Weights of a small sound classifier: num experts 8, 78125 training examples.
Rows from block 8 of a small sound classifier, named by matrix and row number. Rows with one number within an expert belong to one neuron, the router's apart. Each number is 128 + 24 x the weight over its row's rms, rounded and kept within 0 to 255. All counts start at 0. Numbers have three digits each.
After each expert's rows are labels from the 100 clips, of 14976, where the router gives the expert most weight on average: "responds to" is what is common among them. Only what is clearly more common there than usual is listed. The data: simulated modem signals in the audio band. In brackets: how many of the 100.
# router: router (model.blocks.8.mlp.router.weight, 8x192, trained with AdamW), inputs 0-191
# up: expert up (model.blocks.8.mlp.up, 8x96x192), inputs 0-191
# down: expert down (model.blocks.8.mlp.down, 8x192x96, transposed), outputs 0-191

# expert 1
router.1:136142133135141170109105162092140103173142069126160113134130125144147105135169127116135122117133122104108159142143150115138137106155127116085171109136107115095095126180153158097091093101129122160117127135134108144082123138119134127155136135094142150148138128138198126098103122113110127116143119100093129130144094101146106128140140149139134174142146195097125120122157133116119124145169146139117102136150096125122106131141118147131130138132110140088116085078153078175147136135089150084088086140098102114143146110120112138087088112113149128151126174119119137148152089071126093103
up.0:154118134141117107137144143108144185143182118123112137126150097142153145138110138154101140154130141125116099132092107115123131091132063100161138121110081130070133117121147104126129154131151115081121144096133119156142149116117134135095133139137137133133137149158115155113113153157093146148170137162121124118152174137134155131115138209117119097125126082136125183123133160149114158133139115093136130073165118151138114107135190084125148145121084170109154151145122104110114091060148120139102136128120127128120120139104142101141130157100105138158122108127119132102123151095185100161
down.0:127158082085123154142076148099129089146138171114113127098142092110147122134101106125155144170105188136116166120133138101096062137084114143104116155151145124158154170179112131115116071126122137134159134133121082110117131146129141112118162097177122121141128154110158170174127119089130165124131141110144165112092092129128115104108119076098134120143102142122125104133118104162098108130082126132151139128107132120151116157104094144073153163150137109106095132120142146083141136150101107123128105104108126105110151122134131161118158128127130131124126081119145135162111111166138139141
up.1:112133122095158148111141121148129128145113138112150151151124168116127104133115140105110143084149153157139104147163107161164081135135106125094116125174117136137141083134139085146121147165145128145118141137120130109130142121107133081141141114145121124093081110123097147167110095167117150169133110158136163099146110121124146100148094115137146125132096131150149137131123137066125134153153137131122134116112150106133132141120125159133065145055130134161103152118079141143135128087173183112150148126121119194102121140092151139164120172128087174151077121145103143114147131113123088154
down.1:165142127114099152115114148124171139131116157132101089097088083113109134115119111175137083166193101104110155134088150141115104134123135158188144122095160133134142136108129148134114134091143121122155112102157113142136145142146139150121140137130140093147170133115105092105156130124123107106165121141149118151108135139173135143113118164135155102149114126116143150132129171173111093090142103141159105162136139149112114152120099096129145146160106095130109105160125148130159129130088076164125123158110121100138124126158117113087172080100119119135129134096184090087160132134121165165
up.2:121093142082130121162158111092169151127111172124149079120158144146161199129120132138122170121117118141123110150125140112101097129127144109117152128104126107099098122124161118129156145170130126175123152135139117114159110095138127114164138148118106083137173096154133162123115179121123147154117175147145142128112129109155141119115113147125128088117157104153130165116099118115160165089148127123127160119121109125127110136115114144132137121093133049135119136149081110074121083117109085095089147140094135123083141125129125129108046147120086108116136131120124102132131145153126129124
down.2:157155129143147172131089146128134117137097125173090089127095087176124132136152125067157138109128129138081069141120133114157116123145138104147098116121181145141119137174117113095138089134153108106098125087120146121086102124125114202121132127145130131110123148143114093098136118116108111150147128129142109119106141102100085106141142160084110171136170150102078132167110152091120102191095141165114117119127148116131152158112115117132124153144118125091092137123172103127114141147142157119117110144113145131120078112109145091146158134134168114100121123136125104127144149127114098115
up.3:166139163096091125144150139150124119091131136160154087132136105116101157130117109081170117100121137143149119139140093100158098151110161172156135113127128148148126144117113132137120070135117109125153124180138125149161141121151115096179129144120109126147124124107104114144101144142143112135118104135121152124129157177105133119103106078144149157111134087115168120125114103150103186063148172091113126148168114139106110139110138142112111116163099167085128161100123164144151161129115210130116128073117105142145124129106137128127131141131112091126126134147125133150105137110108183102
down.3:142099135160130121127126102113120100158129120150132132138105106095177154121131151163111145161105125119131133169094135134116142130119097142119125138131124124162121105131157096097118098136135195120118168089124130117122102111141125114108109149103133124064114140118100117113127102129117182130148126119169153110147131125116089140162115165131118092116121123143133112125108117124117076144121167134167112096078108134159172151160099149177109131110159126156134119103122073185133152116119071137154129158100083109140082105101123120132129105158207133124174107138136129118155129149127085140
responds to: frequency hopping (25)

# expert 5
router.5:127096123105156145120092089095102152099077109100144129111144121111125158130133115154090140091103105174142153104140146114108123108113132118145080158108129127124094133161154094140151114110105151074143135164093099108122116132135131162119129143153131119153155147114094129159136158102142070090140125114132137131110134169097131154107112121144129088142165129088128115126170131128128099154148114144118136128112133122147133176152108145168143109148161148160177186164131127157114139115119160153181156160154150117106115174135139151178165148142138148154127117148140122118170146178110138158
up.0:146125196151148106145146140059141136158137121119132136123096095091157171167119122136167134138120089095131104118142130122090081099105130123148132117140143130155151108161137085113114156125129122100149142121109111103100111141128147136172149136108146101160149113112141144132113112136099139093093059114171135135126121123118073117128086085122127120115136156156135128150155134182150122127117153116130083141151143151141123125100129121161123120144170130112113103063129143135155081114110098132134067104140128115127127135159139129127136136151197162103107114140116137138138142121064126120
down.0:067155135120093160118105142152137101168151139136157081122125142115170110136125155117144122119117135139104102168144106158125097133126121131150102090108136090060114148160112149116159105193108146141118124123119117114134132191152097088111087134149150183082111094120090117140104118127114089133137164161135134118137128135097155143108113177085111156132123105094121127119111163130109115137135175193141124136132147084107145142142097108135115132117083142099166116148117113133098123105121118113146181128126081106141130121114120109121130094141128145123166113087122125153119130123147118143
up.1:101108139151170118128125097107136097168160091168126106115108117153144161146119135136098083107174105139126134138145131106166122124153117122100117093117165138096104116110125124163181136120139141118145119108088149131089143118126141149156120114168115158145079114145141153153174097166152124155119130133121168137168136158143178101122156147155112158114148105124133123116118170095133117113108082139047119153176131134112138116106158128125125097120110089132106099096181133145150148092141123110138139135121107097105134155130109115155117158150111141110124150140140113126127138086193095107
down.1:112146127174131163126144134120112123113184111091116123117169132157117133112136106165164108111110159128153142105117122147133114118126185139124143136125115139134148120117131112097102112129122114113104128131169139142134116113163156092121154115141140136145114108109134102127115151112132099169085123112151120119106146075134102147154162138106129146118156203139094119129132110110088101109169149101142110119148123109135061092164124113117136097094146185139150163158093088098132070111113100139089143126144112072125116136166129137127064128102095156112162134130120137091103125158101152148
up.2:099115114079128108123095145122111099140137122114097106146104102130115095092106079129135126104099087140124107084087123088137082115087133127106117119114164090109129069097110079141150126125130117125108069077149113122109120083122114110131135139132162110159134127118118108153109112136155147155132145155163146123169119138138127103148157143136152151150129188124165148134131190092100142144058161143164142098151136178139123101092150155118142166132116129124126142119140124153159111138123117115119118161106133171116125128099138092129101136123119126126128145142107076122171150131153136119
down.2:065134118147139114121133143116149159146097129102146107085153156120145169122152169109107149140111123131183107123159143130113120152154092132173134141143086126143130145113135153148085122110168125126121143135098187137150115129074128125119116117135102107158148137136130101129149136143104127127125155063131086105086129123089120129151135188119107158163120120093100120168109108172090131158197121155105151155105116153118133122136147092129138103134113111093153142103071109143111143150110120123133145076122124120162137117102102144126110138090103162135110121107124138129147165091127151101
up.3:159113138091150145122133118082136138118137093131120161150120125101156170156153131157142137112138164152101182089154126124094075102090105134163157145117127107139094145115134147163152120131125082129130118086126175109161134161159112110121123127136149085116134144118118107158128178112121112115085136157156099153101116166143117109149099100108128122151133142168163168145106103123113130104113114138103116159114094124152151155143100128131137181124129142122142070142115133159122105100130124128095095139165119128075120121088124078125114139131139099133124110132103151114087054124142091121
down.3:094133130149086168149140140122167120103119135117097106107113153140101117133121110092140137122110102107154110170122104132133140150143145125133126112110139103088115149180172112133145135151096166143087133122127132149079128133136114099157168133118165126109110158146172120106122096136135137151129136106103128143126126087113164100138117101117161169133130127106132136141138094165164125162152141118166151079167161126143143099117146115126115113092120153106129142067130140090123164170132041120147071089141135084111150101134118170130137147117119148124133127077107108123132103103151167137
responds to: carrier: 4.5 to 5.5 kHz (53); 50 baud (38)

# expert 6
router.6:139124114085133105157115077114101126141091170105127095080112130137094153114107105134069101144140154169122172111121090150131125164111146120163120165138130160095129118160166100127143142119083142104146098121115116091114154127115122135081130150143096094132143140094087138138109125146106108132142144146102110127100111111099138145076104087134134131157130127110085152156097160116133099117090143160116115117120152147132148155143102144164136109112144130139202175132124138124124136127136144107129162119121117157098132152117139156132126141142124134140100110141084100157142111201141184125
up.0:153105142126104126124200129123132155140130113146151151160098136134139134106094125105139127112128109106086139151112165130134107125140153127131153085173169097114157095132124121127091130184135161122161197098155142134126149141103127118099149135098161196093152122154116142107139105133133089140123116163151143161157135171108127193106113138149133093134172104145116112148148125163104155133153150153168143097168098140149105112159103127117134148127137069106141143098126133134139123116133090108122086147138119115144113119140103161151147108152111096125129126071122147136122116113139093092
down.0:136109123108128108124130120096115119139169126112165115105086136127139145099102116137136117090086127163121167142117131113169121099123119143123094114092106114078141139139072123129141120125142124140153124104146150137124106085132096162134107091104108145101145142138117082117135149175131143121139114137101104069141114140155107075118125088167149114155105155152135146127102093132162133155093122097111106137143177160131129134137148118128103156153096145129168131132122155126125123178129114173109147151196093136146110116155149093108054122129164144090130148121139120101121160133072148141
up.1:138159137080125123173088134137153139160143085124141131157096117116175137121136105125110106100153130062148122129086159099121100130093137117128137140127143116176103162161125132122129127144129152129167195149105121140118107120126117127152097157105076129132124123168119134143089140164112123120146087095126145167125127124124149143082102149116103086165162163091134142146116116157103113094117165115160100138095112151108136111144138140108125157121093105126125145135130158171096111115112095134121117084108166129092151071149112141162135158121128173122144128076150131113140165131112121106
down.1:114171136155125145119166086115099100138079128159108149082158133118134104165145156118120191083075112111155102140136107167118109151132126151142098103160136133113109145139102097109117100096135161160096087086143157138134110065114153132120138104102124119114131161132147157156093145126122149147151136122192113130140117174158095125165101118134162125099113138163133137121096109120119091142158166140135173129148120084151137132117130127140168129117112138149145111157140145098138095125141129152117113111079112152176080122104134149143133121141154140127122130155134146106147102111112093103
up.2:142133114111143109130144152134073101093139115115141130151110087129118133140129166103097105157182159126132151125105147094126150087131127137137140171146154099099134124117151125126126110084113125123062154124115134186138115109160133092106156124157157117139121111178117114078150148072100141130144113119179123083124145149174194143111133119158091106104114106161145134131127149140130123120124151155136122124111127122116114129141086165132104139161106179135112113131136138147082143144129131114128135144138139154137128139135131091158117120103062144178140164166104149114135144079137090122
down.2:126136130129124140139145131112164125189122175116093132132103097093135096127121112122149110094131113121136087137159098131127091160113118131134114138108134166186106152123121130088122089096112111125142142132141137161147140138152163134133137086118148154112167098152155159162105178135141121143170138135129151060116145067128112100176133140152080121165109118119114134144145098098108114156125108125113146100127135156124133120132129161170085107153138119104127170131104143138142103131123108127121069128161137131163099130094091098068126098112159141138113100088128156138150095126110155155
up.3:129127100128123128103089172121157140124164126106142106135177132133172133102110149103127111106157122153171135157115117123103091125080100126108116089166115140139091117157117122096137149112114148120153093118097107146120114100157149117149143104161102100118089117110142164119092085130125129130151150069139093066139081098121162131119155100122105140145126128172131116163157161128141175151137118144113148155150147150143098148119156073189174122114143129100111107113131128095150114139097088131141148094154127123115106147133118110125122134182140102129098106115133155124111134114073120142
down.3:084140131141118131105126132149088133105132143148106111151113147129073121115110091106119147148128169116083143108092145135108152134171148093130101124143132129139160115060145122081075144099092101112143143123119109116134160153135081153151148132141152095102090130123115120151179155140144110167066106125169140152135147138142141121155076138089149078134130118096173101146117154093087136135147114135118165140154137086141118122137149110143141099147104113135114160104128142143146134143115137127155125105125116117102146098138153155185131136111108130140130122111088179136143169160123147152
responds to: 100 baud (36)

# expert 7
router.7:118142107117137120159148117125099134139098103110085097102112140108132148083085087144067099138158099136142156092134119131143152142109125122160083119121169130184107137133147057087123136096114128143175126158100130120111134160135125142103151155175152105148128119128132133147162112108113094128134123136112145140126171096122107154109111079176154120160134113089134156079107160098093066155149122149130100121139161104106121150121115127144136144122138126138141162164131115131132135093127109124127083155154086144103129140102108136178122132159137130103115115131118080148131120159134163132
up.0:139157155155153139154172154109149130146125131146142164122122107144104133088109091149106136117078095092094100094092083109103109109106135125100130079099121131126117114136125127102110148108088119134102190121133118169135103092112101136143141102110161127109145122105140120139127100114114091098108163156154127167156121171139173148157115200166157132144144138111123121167141153145137080162183122143138124163153137112117113158123097129114121156140122128104144096149118103148096149090159105117159109131121088188135128144139130130144163144122135125132135103099122128119127129154176115094
down.0:150079132127159144152131144099089116117089148159120111134155150155140121153137126111117141142097103127131108083183118105155141091146108158147127167114141105116148176110152167144094145173154161152136164137130142124122133141151097119149093148128084109126190136165123136143116103116119147112111125166149134107136138107102105148085151130136144101108118152155136147135132124171163147176124158150112142126085106135125115135119182099169117124113111078099095084076135127106125162117133134116090115102177101091129114103131073146121162149113143138153114115159124129146130131142090116137
up.1:147112128142135119155154120131157151111115126089113160117122137122104148090128131124136145090150109147104142140077141102120145120143148071110155115133135147100120142133137127096150120098109149115111138155122148148097145068133104134145122154097147154127173128109122083152195137125124116132137084126104089155184107119093068124170126114093150144110132135165111088121166088147110130093144104161092136162149153090128103097127111072162158145122119114131100085120135121107105184176099116102094104108125139153160142092105131130105111116121134101135141159127153107109134119117128106122
down.1:128135131064144137077127150150138111107080150152129126163114176118116117173168135081108089153127142108136115156126173121145116133108139157143146156107145161193078147124124119152118143121150147177172109124105153088117133117136137093076105143102119169113065115145106134106078116121150145127123126131106145066160122094109148162133138124158154099144114132125142134120110090142141121138163153097151139143129134137127100136182128168105124128156129124120142142138172117150165110130135093140107099150126143147124086133139108146140120154101117165152129108120121123155147105163103138111
up.2:154150156169151147112133122169110133090099082129106114145095125124146161146156119151093151112112104105159144126137097084113165120146146107117138118088141138138106171143140140132133165172109092147126105119159121119116098127139133127129088157134131092108126118085129091122160171116121169119140161162147113134115142135142097168171122117122063084120129140115090104153128142186151098124145128122131132104118102184088115122120127114135156118127087118088144136093115116094120078138117148127139144133133135112150119071123081113070181140123110093116139154130107136143112130112155116126
down.2:148126097121135145110149148124127133079136150109133163149145142111128117101118145085120133154122111143134121118166106136100116148117149158158148112158112169089115082154132113111136119175147169127146137136102100145113135104127158165142121114120091120129136151134161119131082141119091194147119127125112085088071115090097148089106129152120131118160170094149120085108115102133139157128098117145104151120157148089138193156075135133114124092125131127135124143151168169122134146158121119153098099154128080097147181097110103118163116120159147113092153156148105155126141115139135115121
up.3:158099196118162142118140118084145127065172138109117111118131141149102119117102118120150160124115121105124138159115144097139106149153143137086131089131186135128122109094111180148140106148131157088117123154132132131112115126143136114097149094085119157092108084103098100159164114157056134158121176129143138093156074147112114146173152150149113107134086164120184132124130160140116174159123093117173102138124143126139163134158109136136139129129125113161155135091137124132103144135126113132130116132146140117114096178122156123111099102120130127131148138102134109117154118123129091132
down.3:107077174144134128142125169142106108112139116175149143132150093094116156135169145074125124120136171097100126099083166122124089133114118143150151122130098128114111150142121115139160145094148130136114148110144147124158147150098115128158143081144144154126135123106150099106088086146165118126146122176126070159183112164128119123144103185133133163113112080169141133139168141121127132135147096130156130137106107127110122174152097155113108090143151113149105127126089160111148121126086146137122122121150137116160085167142126152102127140120146154098144119114112165062129147111142128124
responds to: carrier: 3.5 to 4.5 kHz (90); 50 baud (38)

# expert 2
router.2:097128117127143132159106084120086123140101147070109149108122117108120134094122119109084074136096110153088161110122095150111117104148132114162101164094103134134126108172159072132122130132092129096155123131124101082142142165123114123111142165136113135123121161100096098162099117129120092118126145116076135100152122139100107111062152120126096086130170129090073119137118109096130070126085124128102136125087162114116142137109103129137170135116155147146167172136149155109112111102143165106114142123137102117143126154104150150157127125118136117141115121131098108137126139172126158118
up.0:189124130104140112143126179158146151108112099158150087125107118123161100130129138148127120100156127146140086128132140121176097118136130107104129143146194111113095113116122127186113132119111142138145175177112186155126163137132124143146139116087109090112153103171183127117153124149150127110127158126127179129119110152154076145111123099124133163087113128139135143124146102129129131101159140110148100157116113118157101143117192107127118117160135145107073120102099128107134118137086123142102126113117150096097105077141123121106111122159131095123103136109137125093185113118127099128
down.0:139110116100154166156121139097092104127141155145132139130100079140076113180113157120069184158102141143129158163137121125145117156131146129081132136146090150151145087116127155141151113124141125119102092134115123156135104133090146177120160109120156161102114119176140114097133113115080151115123195093157122117116104118190126142123140135142110099093120099120100121132110127140116137103133130092180112123145130132107131139085132091191134102069132135124130148132170132102140100122136122137172111133145107139103177128175130101120155139120129121142124101098136123123132139134152137122
up.1:132137118120119163100141132135160124123130172105164161117101064102121130135106191158126127108112141121089111139101100132120108119109128102097116173114099091158178124165139100122118104148111149133130151130120089123127159116153123115127102099146123155118153144130157121154110166143123156148142151143174127129128165086150110119116083103133105160090187108109131144158143167117148081149123119113125127103090118125199113129118136130152152104134145144068120094144090093106146130131130126101166110087116114110146121114138128150148169150147117121126127122103134116142118130093181167085
down.1:155123134082115130122132177142139157132101145140108063145162114128124111102133111117105171110134174181128152146139134154141091108137110205149110134136129144142099159146117141138120115122107101150139099146134111119125077122147133101158132160113104095144103118120101127131119125145160127110166110115116101134152111170147138150111145124146171156120116127123172084144101154139111125141162150141142106122163142095136125180172144130083156167110099089161110168159140170139128119114097111156142114156107136117106111144118117117125115120087133119118134130143104171144157121176073148175
up.2:150111122164182096156121111134138096154140110162132091150107111106117151141139129186127122151145165101119136144115137112102096137085095090127128103097118124106128149159134086121114131118150092129132106130121154155138080119098120142152168124093113134105104129134144108121143162145142145157132129082118146124091099117188132168086149139146105168122152097088097125160102175111111112095117124126145152123150087136109133154126144150100178127152116121078122138080153112121112089111151154150130139113124145167124124136153115147129086117095124144116125165071099072105131117158149129119
down.2:127152122077117113132102161092091139145168110189164078112186103158162157136104137106100153110082129105137118114166093156101168098137131123129105124144109146102117145135114104084150115108113161138153121145156121136141123092133130108150149122141092137102140058102085115099119131104099150144125108136145128131112120133117146067150123133117107088149138132129106135078159131131176161135080163127085120136103102118104140113145146116094129139132170128098116128133127137138132109125141148125146130087128110144135137132095172140131145157124096106102135159123153148092167153159163150132
up.3:139079154125108098131173123100129122134141113131130060070075131144156142142124136153123159148162146157116126155118105154150126115129108144151137087100108170120145136160142131119140121158097117124158106108165138099121130099147130105116135142126186167102053087124139163094105112095113150137130144116159127128144131155133132121104095143175129120107126145101099079147101130147140089136197163134167119131140121150152129135156137156108124132087099098148135135118148110118111106117091099120152106198124136124133151140097117153105118138105127159139143101106120139109123153147164140151
down.3:109142150150145149143129115139120160091097106147117133137143120131101101126135153102138097147129111140147151154093148112132147115157113155206122169151152144144097120134072128114102173124112097106140147098176142110104119127103131132177102124109117159127123115102126119072145085120134128179168108094147123106159118122112114103137094122099135093131158095107150169147156085106122119149095137113110097169093133144146171101134155136171140157090120143100162141092144139080112117141127128109118146077095131144120124121147139152146117120111104132130124114140123146085187161106144096110
responds to: carrier: 1.5 to 2.5 kHz (83); 400 baud (67)

# expert 3
router.3:151074161191138120161159164147141138135118151134189118139098101146165131160156121137158115110108131123167105105105121088103120128075106136096160083136090131127109138112121142154156118167113119151138169132150116146161168120124081135130109124124156131151112114133129161126119166125101145132131111164160111146156125142113099146138144167137096143127119116174128141141144095126140138138087160087172156128121133129127155100123172111095114152137106111124104110121139109108086132102109088096126122077151113098106107075125111124098128141151112105119082155128138150126094153075116120114
up.0:181186113096100142135134159101118126123133131105136148109107117090111156116155171089130131130152152131141151142149090123082111116115131153114106128111223131094139099144120142160142131181127139112111085146161138113133122135138120145148131145113158131144093144137143118139117100100155120142115143132103129134128055128135163123156118111130132099128137148143068097098105100128137094097123114114109145159121148096170135145156132108168132130108116132101119157062143152082147101129127112125135151123129120152100153151142091128157113127108185128142107103179130146127096111138102124090
down.0:124152112101141190102132167089135112111140132108098139122126136127180115148142105113110117176068086129104131141151167151142144108123158137128127144124118125141123122067151142111107127067135127130104149122133109128173085118135127131121166115113104169093152108122098119090130126097133142104129113156158143119160151149127170157123146173174085130135109158176108098153137145137130139083119112172088114116118142143107100162131175108139121100115154167129130112157138144125106154184152130130160125128148126106128142085146133131089118159107178119148131151142103112150102137094127139100
up.1:122148121059159136139106096123093069102143095172132124140162089152144125133114148126138107158140124071118107144131143135078129141123149101177169138111101164125095094120123118114140107107121113112178144109113137111093149162161121116147146119089142120134110125141156131127109129137099133102093121115100129111130131146132110130186150153161174129135108118125106146122153113122123130144139143055102150121154101127080128114153125137141118085171101120130149098118103134168155093162116116161125100135080132154118160115149112116169113146161103103150112148164151110136169119138088128125
down.1:134144131151118166154118107166090112122112135166135138156145143109144102110168144084104142098162085103113136122128145155135112159179132112120112130123159100095125117099100097125112108139113179176132120102159119113136138097162101125150126169108105141115079107158120082117110110123117100107120077128152137139198096142103169121105120119091133123130112175152117125129124146142114147116142138177150137185115131096123105162124088128107116095092104095098110149140130092109133114174144103141141131135134135153156127127122132127088135157166101120143149109151130126145065125080121111123
up.2:133142123064106152106126136143102138121130112090127120118156143148156177101141123168142132112131133089125104171120154095123102172119082140131135149144090126091109162163131105173129115103119110147113125108115113122148155140125151112127161158103133100159117129093156148158163109157161177107138128115118133088131150118119106119179095102157179079144164100142158135148116127132114131135101134122083061112137146099101093130114149134138173136177110116105129181142140113123147090150170146104121114150104143111114129142102119139154141126143136075124123108160120157112159120112129141091
down.2:152076121162113153114162109141123092128128140090188129139141174123105169124118126068115147091093143099155153144149088130117141139159095109132126111095128155138080127129142178110125189142158105129168114137137132132155080121115099104140155114146114157107126108104132095124087162106151095114136154125111120148173106124113115140160112122108150088125095112121110145131136121141081161178118110122103180107127102163130159126137188128147145151109115155091109124112154159152136158124109107118169117123119134135134125138152115120121129139134114126170168153144075132160120111132136113134
up.3:131141106116105137138108150181120165103155095170131072145127149123136147122161149144111129108136107112092120131125106109116176108139132145095089147116137133106142124144105129115160128121143087144154079094112123084138141108131136123134128135134152147110120127108082103154168151143110122133117160091128085078101125139098167143116188157117137130116120134104186160124126132138171147200172165144138103121109116094145105120121138109095123120121138116142123135166136162166159156130117172098143109090124107170146092145094128133124160099146165120162141104103135119151142101085117120104
down.3:121102156153121106156157107110088135132115106157162198145168124138106087133139107089143117081121118123146129079110141137114112114172124126143082147156118141095099137108172109136109124165156144126153134111138103122096085107117121145149122120136102107112139113119106162137095097127138073134136099146156148169142099124105094108081085110087160127147115096106168147144143138135112133160132108069199082113129143157125112164107122111128131091114137112096165127102140147118147161146124108137152133138134143134137103127151146141131130124114101153127152102142092142122190114140141161118
responds to: carrier: 1.5 to 2.5 kHz (53); 400 baud (43); chirp spread spectrum (27)

# expert 4
router.4:128111128088131130072123098131104124116100139113106099092098132114108136092125102119078160117102143184162171080122132153109138114114153146139105164089089164126148124152145091130109119146089141108155127149132103086124139123129127155116104161140101110142161125098108134143086139122144115100151141105090112111159141154109098128082119099124133105137152102087064134136156161107120088146125125134101116132142148157129111151174141105153126122132150152151136170150134125112099115135129168133165155156138092162103149180137103146185145151155118124114094103122115148126129141154120174139
up.0:146065154170130073098168151155113142094146155119128178152090140092134155114122117143115154119134091071177134134158115094131153108130151097105144162143138133117127158126121109123150119122157142145100136132145131151109150153128108111143125115099100124147134116145146111131112129131103114088130134168151144122101132147124104133131173178123084095115145113115146107156172157091155126092137148137142104138080102078123133074131169134085186121156137069144071128102103131116156116148136097108104135114130097123131110149133121153127142089123134107113153132149139126120098157104121128119
down.0:135145128100124156112108108143128133164143156166105048107146133100151112082120115194172140153140149118088152141121106107144087108108115116106185113129125126144118129125111126159102117114152127104142105106126119146103135178099135160136110121117150158159090124143099150167125154133150111121137146096149157084122179179137160091123128110153102097149076123138131116135115124137067121106164126085148134137118172151147167114109139146118146162110132118126091128130123116127178085126114125113156141090148141140136105142126096111091125119109155148103155144146115137108143115096115085126
up.1:161175098174081137159120139157159157155134107092127101158107155132107137126141143172131100122168116125100120137102098165122130108142135104086145101113135103128139087129211168180130127094096093132149116140112137144168137102116130163099145128148093153117135130127089115132159118121106132057134107126112137164145078130122155140134145145140086144143150170118163129095138131102131146130105121131128129118114098120092134137138114116112140139098166122132147113078139121145150101133142156123136135131102148134116128121121109109132165177078096144114100156096108158171159136111111098111
down.1:100080151133099100171095118136111100115145114172111135135143093198138124144118118135125075133160095160144109147141135169134171178164105115110094140145155137176131111142100160147136144124124144140154125093120143153138157148134120095145118141142105129137150131117145149114123133101175148128124111139134101125071156079155089172103086111117127109151148172080158100127129130105103128149154147103150103144161154169097151112129079154110107107135096141134121136123123119131160164128162137129195135138123128105141175116101131142117124107143133147119116122115121108119146137177098126147
up.2:160105135129166135118094144181147130078175123134133100123127137109123169107166157156111150138161148104129109118103142121147134144137110103121114121120149114109145160123126125137147138133129085114119159157138114141084132174148093096112145163132098151154137143130101079121073126141112171128113124144087117124109093102083075100130130142095105128175127136158167125089158145125140178190134122154138101132086149142122157112139133090089158111137158105124120155104146134103139098156102086167096122166132173140118085117108127106119109138115129132124115137151146125160096134089111139123
down.2:107081104122109101108117142126148102137168125143144130144109143136146114127147117131129154098123034106140117089086142152112143147139145111169112163128136134110130131144156124139076130086123114127137135117104143152125106107200119196118111150120145108126103137087131120160150106107123070111170105149096110095125116151155174131140120139124130088145138130135099115154119150153134189153126122125122125112145103045154107158099120077172114105088148102096137122127151146139155142148122142111132143151102104128166127120161119125137141153139131099125145130127121096118144137157107145126
up.3:128148130101147170107113090165162111141174149118136100152097116120144087178115112102120113137122121122102077120095135129147180159122128167165146138126108130112081108128142106104143133156115148115103177091142127131131121118133123108076110129133165177146112159149056158125108112120102148147105078173091105052114154170135136136157112106135108105170143090122140120109139124112159144136145123106142081106124160110162138104156132109118132108093090127127139154130079103146158146123113149143151100135093143156126132137115146136109157121125127127153121126116138161116127152113135099132
down.3:086100108101153168171151123078119148116135110096146162141153131132166135133129165138105174164114151133130141137110135145160090125111136128114104135128090132182108144132115174168119100133119138141152139177116132149091084180125105110152137101129100149180134090169114090131140111117135128147122146183144112122121159087143121123137150113136112150119102116118167156094107097119077119111101128101161131143138138131084140150110089124139134126100153157153159086125098116172100086130137144095121104142162134154115065139147114114139106111095110153130119136144090102117141129113129122138
responds to: carrier: 4.5 to 5.5 kHz (62)